From a checkpoint of a small image flow-matching model: 40000 steps.
Rows from block 3, named by matrix and row number. Rows with one number belong to one attention dimension. Each number is 50 + 12 x the weight over its row's rms, rounded and kept within 0 to 99. All counts start at 0. After the name is the row's rms in percent of the matrix's.
# q: attention query (model.enc.2.1.attn.q.weight, 192x192), inputs 0-191
# k: attention key (model.enc.2.1.attn.k.weight, 192x192), inputs 0-191
q.40 118:55 45 39 61 62 60 43 52 39 53 27 60 48 27 90 58 46 50 59 18 51 55 46 44 58 43 47 55 26 55 45 22 51 64 43 23 58 31 56 62 42 45 59 46 47 50 23 45 32 53 55 47 36 39 55 31 54 62 29 49 59 56 65 62 71 38 63 55 42 48 42 53 47 56 49 55 64 51 43 34 43 68 46 38 33 45 31 78 69 61 46 56 48 54 53 59 38 56 57 60 54 48 58 47 59 64 48 43 46 46 34 47 56 56 73 51 60 38 42 50 58 60 43 65 54 56 56 41 57 45 52 67 40 46 48 54 52 65 47 56 53 52 28 37 68 44 69 26 60 50 69 44 40 55 42 78 41 32 64 77 31 55 41 65 31 55 60 69 57 67 61 55 62 24 36 34 58 48 60 50 55 61 33 54 35 43 59 54 49 51 51 35
k.40 118:42 55 62 60 78 50 62 42 63 26 46 65 51 67 46 71 49 57 45 65 59 55 42 50 60 22 47 44 27 34 54 45 50 68 46 25 61 46 50 52 47 46 48 61 46 43 47 28 45 42 42 57 66 38 49 37 50 46 51 47 42 60 51 37 67 54 42 47 40 52 42 50 47 54 71 63 50 57 51 72 31 44 58 39 36 45 42 38 55 47 41 53 53 45 40 57 49 52 45 77 48 52 60 29 56 63 40 65 73 51 39 44 43 42 65 52 56 41 46 45 83 64 63 34 49 37 44 40 80 70 41 75 59 38 52 49 64 65 46 57 50 45 41 43 48 47 57 52 45 50 71 45 42 61 40 56 35 53 57 17 34 53 68 32 36 45 62 51 61 59 41 71 48 53 51 32 54 55 56 51 68 39 68 38 46 39 48 95 49 33 52 27
q.41 106:50 51 43 54 51 21 45 62 60 43 51 55 58 48 66 52 42 43 34 70 61 47 54 52 21 82 47 57 65 38 61 67 53 49 54 42 44 68 46 49 59 74 31 65 49 54 44 71 46 32 56 46 74 46 36 49 55 43 57 54 44 54 75 46 61 64 36 59 42 56 40 41 41 63 25 47 57 25 40 75 60 78 55 86 43 37 57 44 62 70 60 60 45 22 54 65 50 52 60 49 49 42 55 43 55 47 47 63 65 57 27 40 47 32 44 52 46 33 32 45 50 48 48 49 71 45 32 32 39 51 51 53 58 53 68 49 39 65 55 42 54 47 56 56 41 47 47 68 47 28 48 42 58 53 64 39 48 64 41 54 59 44 73 46 50 43 17 37 70 57 45 44 45 46 63 57 47 63 38 53 55 44 32 54 37 44 44 55 42 43 66 28
k.41 096:45 39 66 64 51 49 25 47 46 54 61 31 47 50 68 39 32 51 50 46 33 77 68 74 44 66 34 35 47 70 47 42 48 54 47 72 56 45 52 52 47 44 15 47 36 34 42 56 46 54 46 47 55 48 48 35 55 41 44 49 41 71 70 49 66 52 38 67 41 63 58 46 57 74 59 40 30 55 52 64 46 79 47 51 44 33 46 47 58 60 44 58 65 34 48 45 47 47 25 66 41 56 55 58 55 43 54 66 38 44 59 41 47 62 72 51 61 53 46 64 47 47 49 42 53 51 42 64 54 58 45 39 43 55 41 35 30 56 54 46 51 34 53 33 49 49 56 42 86 40 55 67 51 37 67 63 31 62 48 63 59 59 32 44 46 54 39 43 47 27 57 59 52 29 36 44 55 35 72 51 49 31 40 45 37 32 46 48 34 67 90 49
q.42 121:45 44 54 34 47 56 33 63 40 49 32 63 70 73 63 64 41 48 42 35 62 20 46 57 54 50 47 28 36 28 48 39 55 70 46 51 56 47 60 53 42 55 64 66 34 60 39 58 57 49 65 63 66 67 48 51 51 35 85 29 48 53 59 51 52 55 34 54 61 33 45 46 46 46 70 44 46 50 53 42 57 49 59 46 44 38 64 54 49 54 33 60 50 42 55 43 45 52 68 63 43 40 46 28 53 67 27 63 34 64 62 61 55 61 43 45 33 42 38 43 48 28 57 66 49 53 37 55 60 66 44 81 59 54 45 35 53 41 58 58 45 40 70 47 80 43 50 47 34 42 57 46 62 50 23 43 50 35 56 50 41 29 36 49 44 51 37 73 52 64 38 69 65 21 65 41 50 76 60 44 43 42 62 48 52 48 40 48 60 45 43 26
k.42 121:55 46 52 45 46 29 55 49 44 22 45 66 45 61 44 35 61 37 46 80 36 53 55 62 65 72 57 42 42 54 58 37 60 52 60 63 34 44 34 62 59 56 32 39 59 47 56 74 51 47 72 50 34 44 57 43 37 46 64 60 59 55 45 42 76 63 46 51 44 51 33 48 57 58 27 67 39 37 36 38 64 70 65 56 74 55 43 54 46 63 68 64 47 36 75 44 44 43 48 17 36 53 43 54 51 81 44 47 67 44 43 55 35 71 35 40 51 41 38 46 17 59 68 45 48 57 55 37 64 62 43 37 40 52 45 39 29 52 51 41 63 53 33 58 41 64 53 58 46 46 47 55 70 34 49 44 36 44 52 53 30 47 61 52 40 50 28 35 59 47 43 39 46 91 59 59 54 52 46 52 43 51 60 62 48 39 51 47 63 55 56 49
q.43 102:40 44 42 66 72 52 66 27 74 69 45 44 48 70 34 41 57 49 38 61 57 80 26 59 48 63 50 33 51 51 41 32 47 62 41 77 48 54 49 49 82 69 39 63 53 52 43 60 27 48 56 39 65 54 50 89 31 51 55 32 60 45 44 67 37 49 52 27 37 34 61 59 39 47 51 43 26 51 66 59 51 36 57 44 39 31 79 43 63 56 47 61 65 66 53 40 47 44 58 56 45 50 58 65 49 61 42 46 39 46 52 40 39 47 44 39 34 71 47 41 52 48 40 47 56 71 27 64 41 61 54 54 42 65 35 56 52 31 59 56 56 43 66 54 54 37 63 51 68 46 30 49 51 48 47 41 51 63 36 74 44 54 55 51 20 47 60 54 61 48 32 40 36 49 48 51 55 58 57 41 60 58 28 56 54 41 49 54 40 48 58 54
k.43 100:69 57 60 45 62 52 54 40 51 44 52 68 48 57 55 54 48 52 49 25 24 50 27 39 55 74 47 43 77 52 37 46 46 43 77 81 65 40 53 36 88 35 55 39 47 60 67 47 73 49 50 48 39 51 44 52 54 55 45 55 46 45 46 52 71 44 52 34 31 39 50 54 43 54 48 74 54 58 54 50 42 52 49 40 46 55 53 62 54 45 46 50 58 38 23 69 61 40 41 61 53 42 50 63 38 61 61 57 59 45 29 30 53 47 56 68 38 50 66 43 83 47 76 53 52 34 47 35 59 44 46 37 42 48 47 37 58 46 68 68 48 72 56 72 50 38 39 53 48 43 66 75 28 41 47 47 50 45 40 62 48 56 64 53 63 59 46 29 40 63 53 49 47 81 43 61 50 48 37 21 40 43 49 26 55 49 53 51 44 50 39 52
q.44 112:36 47 41 51 38 52 47 40 45 53 28 54 50 51 55 60 62 65 71 64 74 41 51 44 40 65 68 50 21 33 63 66 52 69 38 60 51 57 42 54 52 46 52 32 54 56 27 59 31 40 48 53 43 37 64 68 50 54 49 55 62 51 52 35 62 54 43 42 57 60 41 62 52 49 59 62 60 73 66 32 65 59 36 43 35 45 60 46 54 57 45 48 41 42 30 53 52 58 50 53 51 43 60 19 71 38 62 67 27 56 66 35 58 54 42 35 61 50 47 76 41 56 36 19 51 53 62 50 45 33 48 49 42 49 33 58 49 65 48 65 43 30 42 41 49 55 85 13 42 65 44 36 61 41 70 37 43 63 50 70 46 58 45 51 45 50 63 60 43 67 58 82 39 51 62 54 55 36 49 57 47 53 50 53 47 40 50 31 44 50 43 29
k.44 113:60 61 55 50 64 45 31 53 39 36 76 53 32 65 48 56 42 49 76 61 65 55 39 37 58 36 33 63 34 49 59 42 50 44 60 28 36 54 66 43 57 50 50 42 52 59 45 36 37 44 55 60 52 38 54 59 45 65 52 58 53 48 49 34 78 69 32 43 61 61 41 52 33 71 56 53 30 53 41 61 52 54 57 51 30 52 55 55 55 47 30 47 47 55 35 55 54 48 47 52 58 57 53 37 55 52 52 41 60 51 39 36 38 46 50 53 50 42 67 42 82 44 20 51 51 44 39 54 55 49 40 59 44 49 51 54 54 43 52 58 47 58 31 32 46 48 64 44 62 52 93 54 58 31 32 27 58 65 50 51 74 52 39 42 50 57 26 45 55 64 36 74 49 46 46 62 44 58 38 40 46 58 69 32 43 40 43 93 24 50 63 31
q.45 110:44 50 52 63 59 45 51 50 65 40 40 52 47 32 48 32 70 44 57 70 54 22 68 66 69 66 47 43 39 63 40 43 57 34 36 47 45 43 51 56 62 39 52 48 45 59 64 61 44 51 56 37 30 69 51 60 49 50 36 54 53 53 53 61 56 36 44 48 62 53 32 57 60 59 47 55 32 39 32 69 26 45 67 47 51 34 53 55 48 55 44 55 57 43 33 62 45 56 39 53 43 51 50 36 48 54 22 53 41 55 52 57 48 58 39 68 42 47 73 55 30 15 36 53 45 37 52 19 51 27 51 32 58 48 56 48 59 43 36 35 57 53 44 33 46 53 48 66 41 45 58 45 60 75 57 59 60 52 59 58 73 36 56 41 44 51 50 47 39 23 62 63 47 57 84 60 47 93 67 49 30 63 60 60 40 36 54 55 45 68 52 55
k.45 108:46 54 61 61 42 61 42 39 62 52 37 60 49 42 50 39 41 56 49 07 48 53 66 65 69 57 57 51 81 44 48 34 47 48 42 47 49 34 56 68 55 50 40 45 80 52 71 56 57 55 62 51 46 59 53 67 54 54 53 50 44 43 31 61 36 49 29 51 58 40 59 44 39 43 41 80 71 46 41 53 48 69 49 54 48 38 51 53 35 52 47 54 38 48 52 35 47 61 51 68 51 49 45 66 48 44 37 67 47 53 41 41 56 72 41 60 48 39 42 52 39 55 39 75 53 27 73 47 46 48 55 45 57 55 65 31 65 64 61 47 41 38 34 44 47 60 45 55 48 47 69 46 53 40 24 33 34 31 72 35 55 58 41 64 03 54 26 54 48 59 47 65 50 18 52 45 54 39 55 47 45 67 42 37 43 68 51 64 43 49 48 49
q.46 112:47 50 52 40 72 40 64 57 45 58 35 39 67 65 41 36 51 36 31 67 58 46 41 65 44 61 56 50 40 66 42 56 50 50 45 49 53 40 67 42 42 39 69 82 60 44 37 34 60 57 58 44 56 43 42 46 60 37 37 35 51 42 47 43 65 53 61 54 69 34 54 39 50 53 30 54 63 27 63 68 48 46 77 59 54 39 46 62 53 47 50 42 53 66 43 21 47 50 49 68 46 53 45 56 39 50 70 60 68 14 55 44 35 65 55 73 57 56 40 41 47 73 26 37 47 47 58 61 40 38 46 58 39 49 46 34 58 28 49 40 47 32 62 56 43 52 35 84 46 47 49 43 71 59 65 56 47 37 50 49 54 59 47 46 48 53 49 75 72 56 37 21 76 43 30 40 43 66 37 40 51 66 50 60 49 44 32 53 50 50 53 53
k.46 108:55 58 39 56 45 50 56 38 43 67 53 55 41 54 78 53 27 51 49 48 40 65 49 32 41 77 74 75 40 42 48 49 56 46 39 53 55 31 45 38 46 49 68 67 41 44 57 33 49 51 44 46 36 47 52 51 50 34 34 54 60 44 44 52 29 29 57 49 63 48 55 49 67 70 47 62 37 41 72 52 46 51 37 36 48 41 47 47 50 61 68 40 37 54 66 51 35 42 70 52 52 43 42 50 43 65 25 57 58 54 55 66 60 62 58 58 63 55 55 53 27 25 47 44 45 52 37 55 47 44 51 21 64 55 60 50 44 49 71 50 57 51 40 55 49 43 47 51 51 42 41 47 63 19 48 43 71 70 54 53 41 58 42 68 32 48 58 70 66 54 44 15 36 27 59 40 48 66 48 25 69 51 42 83 66 53 71 39 65 54 37 48
q.47 101:58 41 47 44 38 47 55 23 57 24 42 56 50 56 30 52 54 43 58 89 39 35 58 42 72 65 63 48 31 60 52 60 54 62 45 45 40 58 37 42 47 45 41 44 58 49 56 47 51 70 46 54 29 53 57 40 45 57 30 57 47 52 56 47 51 57 53 52 52 80 40 53 48 30 50 52 61 47 40 56 41 37 69 48 58 53 65 56 50 56 53 50 46 43 56 39 48 37 43 36 50 43 45 51 55 74 40 51 89 46 32 39 53 48 44 55 54 47 37 19 51 61 46 41 56 19 48 41 49 42 46 49 45 55 42 47 51 60 41 93 58 48 56 47 31 59 58 76 55 52 52 62 51 62 58 59 50 64 51 01 41 49 60 51 62 50 46 31 38 45 44 67 20 44 57 77 52 75 49 34 49 50 55 52 49 47 51 40 56 59 60 53
k.47 102:63 59 53 44 44 58 65 49 44 51 41 35 43 41 57 57 40 39 46 38 48 35 65 58 49 67 46 55 57 49 58 56 47 39 28 69 57 27 54 46 39 45 48 39 47 52 70 50 94 60 22 49 60 67 50 38 66 57 44 62 32 51 44 46 49 50 45 51 53 65 53 54 45 30 70 59 48 54 41 48 55 55 67 56 47 41 52 44 37 49 59 54 45 33 48 34 53 32 70 51 50 38 55 58 48 59 36 46 30 53 59 49 57 47 33 51 43 42 45 31 67 36 27 52 58 53 68 63 32 49 52 46 68 53 44 34 47 44 63 98 45 20 62 47 46 56 42 38 54 56 46 53 54 57 55 37 54 68 50 43 52 57 22 51 33 40 26 62 42 50 43 39 59 29 50 85 65 44 56 39 46 35 35 36 37 77 58 53 47 54 56 35
q.48 095:41 65 45 46 58 69 61 50 54 50 43 59 50 51 51 52 62 48 53 43 58 47 46 54 58 38 47 37 69 46 53 45 49 42 87 48 56 60 34 54 46 43 46 64 53 52 50 77 34 56 61 55 43 38 61 34 59 48 67 34 48 53 52 44 60 51 32 58 46 53 58 52 41 53 37 31 38 51 33 76 66 65 54 82 22 32 63 47 66 67 50 60 45 34 66 54 34 42 48 43 54 39 54 42 45 37 48 50 58 56 64 46 50 53 49 74 43 16 47 54 56 56 50 77 56 36 35 35 45 62 56 48 50 33 51 52 51 72 40 32 43 48 60 40 48 52 54 68 57 33 40 51 58 58 60 46 52 57 56 60 50 61 45 34 57 59 31 12 59 45 28 39 40 42 72 66 44 59 57 65 38 65 14 57 49 54 52 40 28 59 66 30
k.48 092:53 47 58 39 45 47 43 49 56 54 48 44 51 54 63 31 52 51 64 60 41 67 61 76 45 36 61 49 24 78 58 37 57 39 51 54 57 49 72 54 27 47 34 43 75 60 55 58 41 54 42 45 54 41 56 43 54 38 36 42 51 46 41 38 52 52 44 51 62 63 73 48 53 32 45 50 56 56 60 62 61 58 52 36 27 26 55 50 51 46 44 57 62 36 45 48 47 33 39 85 45 47 47 66 51 50 66 49 32 19 57 35 36 57 70 53 41 58 42 63 68 80 55 46 47 57 59 50 32 52 47 56 20 54 49 35 50 55 66 44 41 32 35 39 45 57 66 41 50 56 48 43 69 41 84 70 45 46 51 53 48 64 26 41 34 58 50 59 46 40 51 72 52 55 25 33 33 45 61 32 44 58 46 53 57 37 51 42 56 46 78 43
q.49 108:60 57 48 69 47 53 39 52 52 49 42 38 67 56 62 68 86 29 39 44 58 42 35 48 59 59 67 29 25 25 46 30 52 31 33 50 38 36 30 48 46 60 52 73 30 48 60 52 64 62 48 45 33 52 43 50 51 42 44 43 44 44 53 66 83 43 54 58 46 52 48 52 52 53 75 54 48 35 54 43 49 69 60 59 63 57 49 70 62 47 62 50 60 42 48 43 43 53 57 38 48 50 49 69 39 59 59 42 59 86 57 52 32 39 56 55 70 75 51 26 51 50 54 57 43 20 62 35 53 48 40 37 64 53 51 77 32 44 52 65 51 54 46 48 44 63 25 44 47 43 44 50 49 45 60 62 54 37 46 59 51 31 56 34 48 46 61 74 53 22 51 28 60 62 58 47 48 55 61 44 36 33 53 68 56 41 53 51 42 63 58 49
k.49 111:39 44 66 65 78 72 69 62 43 37 51 51 36 52 19 65 63 57 32 44 50 46 37 72 54 45 68 49 71 49 49 51 52 60 60 50 68 27 33 47 53 53 38 68 76 43 58 51 34 54 47 52 49 66 52 44 53 45 48 59 48 40 48 41 38 47 47 54 52 61 43 56 50 34 58 39 58 45 60 49 53 68 39 48 75 77 46 48 50 44 69 55 52 37 41 49 40 56 50 25 35 52 39 53 50 50 54 35 64 37 49 49 88 35 46 53 57 70 55 63 23 68 53 56 43 30 17 47 56 55 40 37 44 44 66 56 56 53 47 45 45 46 70 62 45 42 39 55 45 54 29 47 50 74 70 43 30 26 54 44 52 47 56 50 77 53 68 46 58 52 39 36 40 37 43 43 45 45 58 52 50 39 33 61 56 49 53 34 35 41 74 51
q.50 115:55 54 58 28 72 55 69 58 40 49 31 51 39 44 56 58 45 56 27 26 68 40 50 41 34 58 62 55 64 24 51 58 48 59 64 48 55 39 50 63 44 49 51 51 68 56 42 53 65 56 40 51 55 58 43 60 37 43 73 58 45 42 61 39 51 68 55 47 63 61 61 57 56 49 23 45 53 30 57 48 45 53 51 58 63 44 62 36 33 45 51 46 55 59 54 27 54 41 59 37 48 48 45 31 49 47 53 60 64 60 61 74 50 29 60 66 44 43 27 47 49 31 38 78 47 47 69 44 27 48 44 66 64 55 53 63 44 39 49 51 47 34 51 42 63 36 47 44 39 44 43 25 26 62 41 45 52 48 55 75 64 38 45 60 43 45 29 54 59 47 40 18 32 13 57 64 52 80 57 73 37 59 59 54 56 61 54 50 54 38 48 61
k.50 121:53 41 64 39 43 68 36 53 35 42 35 50 61 37 44 40 53 47 60 59 57 42 46 65 56 71 52 54 72 56 65 34 45 59 57 80 28 56 47 62 52 63 46 54 50 51 25 65 47 51 51 46 49 63 51 31 33 39 83 59 49 35 51 29 43 38 57 45 37 57 48 60 55 63 41 46 33 43 65 37 59 66 35 45 70 56 39 66 44 44 64 41 50 34 67 55 46 43 62 39 44 55 55 55 52 74 56 44 72 41 35 73 54 68 56 51 52 38 61 49 53 57 41 55 52 37 50 57 54 42 48 46 44 46 58 43 68 45 42 45 48 54 67 48 36 54 24 54 56 55 18 50 30 48 67 54 44 34 57 55 33 33 65 64 28 50 18 38 43 56 38 41 57 62 45 58 62 42 48 64 49 61 74 45 55 58 52 03 51 50 60 52
q.51 113:35 53 51 42 45 55 60 54 55 46 52 58 62 38 46 49 67 43 38 62 62 49 61 61 58 63 41 33 57 17 42 64 47 34 48 62 37 61 35 66 45 59 45 50 49 34 43 48 70 50 33 43 59 61 42 55 51 48 29 42 47 45 28 28 52 61 44 52 35 69 49 55 40 59 70 45 73 61 66 69 59 34 38 34 61 43 54 52 54 46 56 50 53 41 44 57 36 44 30 56 48 48 49 48 46 76 37 35 35 76 56 35 47 70 61 27 64 62 50 43 48 43 23 31 40 61 57 83 44 28 41 57 50 56 37 44 42 54 55 72 49 24 49 54 27 66 34 78 76 45 49 44 52 70 76 48 49 43 51 61 64 46 51 33 53 52 65 52 72 60 58 41 54 69 46 41 45 55 31 56 40 42 58 47 53 36 47 52 45 57 54 48
k.51 114:73 50 46 55 48 79 48 40 26 45 61 45 33 59 52 70 40 45 59 32 43 39 50 32 60 44 56 51 62 46 54 55 47 63 73 45 87 54 64 31 33 54 79 62 69 62 45 54 37 53 71 53 39 48 52 46 48 45 61 52 49 57 52 46 38 42 47 56 67 57 84 46 62 45 39 56 37 54 41 48 47 33 41 55 58 53 44 45 60 46 58 53 57 53 43 37 29 57 50 37 57 53 40 41 46 56 55 51 42 46 66 40 66 47 54 52 72 60 52 46 36 45 36 65 49 44 34 44 33 69 52 34 66 39 60 43 51 52 55 62 48 55 66 49 69 39 52 38 47 46 48 59 47 44 44 59 25 70 53 42 67 47 35 49 56 52 70 23 65 55 42 55 45 32 42 55 60 68 45 44 42 59 32 54 55 57 59 00 26 51 42 42
q.52 083:55 32 44 51 57 53 60 47 58 53 31 17 53 49 33 30 52 54 83 35 55 73 24 46 43 69 50 49 44 62 48 23 46 49 44 55 42 50 55 49 59 57 54 48 51 39 38 43 46 72 52 48 68 35 49 80 48 48 71 54 56 39 54 55 33 73 49 36 51 57 73 56 44 68 65 49 36 54 61 55 60 42 44 32 57 25 57 59 53 48 34 40 47 73 24 51 58 53 70 40 42 43 59 53 61 53 61 41 69 51 40 51 40 37 51 40 44 65 59 65 62 62 43 67 49 53 48 50 34 35 43 62 49 74 40 57 45 37 51 54 52 35 47 38 51 40 50 56 64 52 23 51 45 60 54 61 48 48 47 50 39 66 58 46 49 40 44 55 27 42 45 50 35 27 49 51 53 83 75 62 42 65 70 52 50 31 27 54 46 62 61 59
k.52 106:64 45 20 29 49 44 49 56 54 44 38 65 47 47 42 63 64 52 65 49 44 56 28 55 32 46 59 56 23 42 48 46 47 53 49 68 65 55 41 44 65 57 53 42 44 48 51 49 20 50 47 48 50 29 38 40 44 56 51 62 68 46 59 56 74 58 58 48 56 54 56 52 54 79 52 42 65 36 54 55 49 55 47 36 16 29 55 56 51 71 46 53 55 55 33 41 29 50 67 28 64 50 60 68 48 50 45 55 54 67 45 62 52 50 62 54 42 41 62 60 27 53 55 46 50 56 35 49 22 48 44 38 33 55 29 48 43 33 53 65 65 44 26 20 51 50 81 48 52 41 49 45 55 50 43 67 32 54 66 47 53 55 49 70 35 46 67 55 44 69 41 67 49 56 56 37 54 34 44 52 49 67 28 70 68 35 55 69 37 50 52 34
q.53 105:52 34 43 55 49 15 37 55 44 67 43 46 62 44 69 49 35 56 54 72 47 59 57 49 26 88 45 59 52 56 49 60 50 55 11 43 44 59 62 35 58 74 49 36 34 46 43 27 51 25 43 48 81 55 31 50 42 42 44 66 52 40 68 64 37 48 68 56 50 44 38 36 50 67 46 64 48 23 61 53 33 45 49 48 53 54 47 57 36 43 49 37 53 52 27 60 66 50 51 55 45 51 54 48 64 59 53 50 57 50 27 60 57 37 47 49 58 71 56 51 57 36 43 30 69 52 50 43 33 37 48 54 48 59 72 50 54 44 48 50 54 59 32 49 53 44 52 56 55 61 48 48 44 51 50 56 46 71 36 45 59 21 77 58 51 34 34 74 45 49 75 54 39 52 48 49 49 52 51 46 53 47 84 50 50 46 42 67 69 49 48 58
k.53 098:46 59 41 59 57 58 32 56 47 59 64 46 52 45 49 62 50 47 58 36 34 51 58 42 58 65 37 26 60 31 40 42 37 54 44 62 46 54 29 65 69 54 43 41 16 26 40 46 47 60 47 53 58 51 45 45 49 62 49 51 54 43 68 78 57 57 59 57 35 32 40 51 46 88 72 47 43 55 35 47 44 47 48 54 39 58 45 48 54 51 31 35 54 60 47 37 59 50 44 20 58 49 55 48 60 59 34 61 54 88 54 67 60 53 43 46 70 39 58 53 36 16 47 58 55 48 35 61 57 52 51 36 65 48 29 60 56 50 37 54 51 58 51 23 64 46 55 56 77 52 48 66 33 50 27 51 28 52 60 43 62 40 51 50 56 36 57 33 48 35 37 50 51 34 80 54 57 43 65 67 62 56 49 52 51 45 50 72 46 68 54 62
q.54 114:53 58 65 64 36 49 49 32 48 21 40 56 50 42 50 40 50 47 37 54 74 47 47 41 26 53 54 59 45 56 58 33 42 49 39 49 60 70 50 61 58 60 65 65 57 56 35 42 83 46 34 53 56 76 28 43 49 57 50 49 40 45 44 36 53 55 53 41 35 37 44 44 60 37 39 79 10 42 40 44 58 68 44 44 64 64 42 73 57 50 59 49 57 40 49 37 49 38 39 53 55 45 52 48 40 53 45 65 27 48 25 50 55 55 64 20 62 47 53 40 38 49 59 44 48 47 67 33 68 43 50 38 49 43 59 58 49 40 59 51 55 59 52 49 44 62 23 40 47 38 73 64 55 47 68 58 45 46 50 32 57 46 54 39 28 50 55 49 75 52 49 62 60 66 49 42 51 35 26 69 70 41 67 52 31 39 52 59 26 49 31 46
k.54 116:44 52 50 65 51 58 48 48 47 43 58 57 31 50 43 41 34 50 46 56 65 55 54 41 32 54 50 43 63 50 43 66 43 45 52 40 50 47 59 58 50 59 63 51 61 57 38 53 28 54 38 49 32 61 50 51 51 59 32 66 58 49 71 35 36 55 43 69 45 49 37 45 47 24 30 23 61 21 52 52 32 43 44 65 73 57 58 44 56 62 63 48 52 44 54 66 35 53 36 65 59 62 56 44 59 56 46 46 54 53 51 59 39 44 45 44 57 64 50 41 00 39 65 59 50 40 42 60 60 50 52 60 64 40 47 62 52 24 42 44 56 41 82 41 50 33 67 58 52 52 38 28 54 33 57 47 67 39 51 48 70 36 47 58 48 50 76 61 37 58 55 32 56 40 43 54 60 50 42 65 50 71 39 46 40 38 46 25 37 46 57 57
q.55 107:47 31 40 75 56 41 69 45 44 54 63 54 45 61 65 58 42 50 33 41 63 67 50 68 71 40 55 28 51 20 56 55 49 52 50 55 60 41 48 46 47 61 46 59 38 34 48 40 41 46 35 50 58 62 46 54 41 66 57 39 52 49 70 45 35 48 74 37 53 50 53 59 31 48 61 45 39 41 55 52 55 44 63 44 55 56 36 31 36 53 43 43 50 58 73 42 44 49 41 55 49 52 52 58 47 54 29 37 49 70 61 86 33 50 67 55 50 43 44 49 65 47 35 62 51 53 44 62 47 99 42 31 60 45 55 49 59 40 52 53 53 37 53 39 50 40 62 31 60 50 40 51 10 51 45 45 33 62 30 52 54 48 53 40 32 44 59 59 61 43 38 23 66 67 46 60 50 36 56 42 47 68 49 54 60 60 50 60 33 79 64 63
k.55 105:48 47 35 24 51 66 48 67 56 46 73 55 36 47 32 37 68 41 34 52 37 46 47 58 64 24 59 30 37 72 51 51 45 46 65 90 33 57 50 56 52 57 61 50 62 65 51 59 53 48 51 43 46 53 42 40 48 55 69 35 50 51 53 49 79 55 53 42 38 61 36 49 68 51 71 48 39 46 40 57 45 24 49 41 44 48 37 49 56 44 50 43 59 48 45 56 59 41 42 52 53 43 60 42 51 49 60 56 58 39 43 71 53 55 62 42 34 41 49 46 65 50 76 46 52 55 28 20 53 66 50 39 37 59 38 48 70 63 35 55 51 73 47 44 52 34 59 39 45 50 36 52 27 79 52 54 49 33 55 64 61 27 53 40 74 43 79 34 57 48 54 41 43 64 61 44 37 52 44 23 39 66 63 58 58 49 58 72 54 58 35 60
q.56 108:55 60 59 64 50 69 73 67 61 40 50 38 36 41 26 43 50 41 43 41 35 50 39 41 73 44 51 19 41 60 52 76 52 67 46 48 56 51 40 36 70 45 67 42 25 56 60 39 64 48 71 49 77 58 47 32 51 43 58 81 53 44 39 42 35 64 45 54 50 68 54 45 37 26 73 56 41 67 40 64 65 50 68 52 50 44 46 39 40 45 36 50 58 68 38 63 47 51 50 55 51 48 48 60 49 53 40 45 26 39 33 52 42 52 56 43 48 46 34 41 48 70 63 50 56 46 51 60 65 53 45 74 53 49 47 43 48 54 68 26 48 58 43 55 39 21 37 35 65 49 49 51 62 51 56 50 76 60 65 49 50 48 38 34 59 52 43 50 34 31 60 62 56 35 47 58 45 13 70 37 56 44 45 44 61 50 56 34 48 66 45 37
k.56 109:35 39 44 62 48 47 40 40 56 58 49 54 69 62 23 41 69 70 41 29 66 43 45 46 34 41 42 36 63 47 38 52 57 47 49 27 65 53 29 56 53 37 74 49 47 40 64 47 47 49 44 43 39 53 50 44 53 41 68 52 66 49 37 45 49 35 46 43 50 47 36 58 50 44 43 23 33 46 49 53 60 36 59 47 57 56 37 65 42 56 50 58 44 61 40 51 53 64 26 57 54 55 51 50 45 64 38 54 38 60 34 44 36 44 54 59 36 49 67 42 31 45 62 44 47 55 76 73 34 46 50 64 53 44 38 65 48 45 44 46 60 37 78 54 47 58 48 54 53 49 53 36 72 68 51 47 57 43 60 72 65 51 52 38 64 59 96 52 49 49 67 29 43 86 46 39 54 59 35 77 40 45 47 45 37 39 28 72 72 67 48 51
q.57 111:44 52 51 63 41 37 60 45 60 32 52 40 32 43 52 43 36 55 47 46 25 63 48 44 33 38 52 79 48 50 62 63 49 62 48 53 54 51 63 61 70 50 18 22 46 47 54 59 62 43 73 56 46 66 43 50 62 65 19 68 41 53 63 46 12 51 34 46 61 64 63 52 49 54 19 54 61 63 44 49 55 54 40 50 44 64 52 54 46 44 53 54 40 41 72 61 48 41 62 64 53 53 51 47 48 23 43 44 38 42 53 38 60 65 60 49 50 63 20 67 57 36 45 45 45 58 49 59 50 52 56 42 64 46 58 40 47 32 50 65 52 68 76 59 45 48 39 24 42 48 63 56 37 40 52 57 37 62 59 50 22 50 54 52 37 45 59 43 30 33 65 55 49 28 51 51 52 67 66 57 49 24 54 38 49 48 54 27 36 47 62 65
k.57 110:55 47 46 42 55 73 50 43 40 47 46 37 49 54 38 42 43 46 26 14 58 57 51 30 32 62 52 39 62 54 48 56 48 49 18 57 82 59 45 52 64 42 45 44 33 51 46 57 67 51 42 51 70 45 48 76 48 35 79 62 46 67 67 42 55 46 46 35 56 51 41 55 47 57 61 60 53 41 59 52 48 64 47 64 60 33 35 45 43 57 65 55 36 60 29 42 47 61 52 62 44 56 60 13 55 38 45 79 43 49 37 61 33 48 59 54 53 33 57 39 05 58 57 41 54 63 36 40 72 56 50 53 43 40 47 55 33 60 55 48 59 52 56 59 69 54 36 56 36 45 40 43 52 50 43 58 67 46 38 63 38 53 39 42 62 46 59 68 34 51 70 56 57 50 36 32 67 58 41 62 42 38 31 44 44 51 40 57 37 63 42 61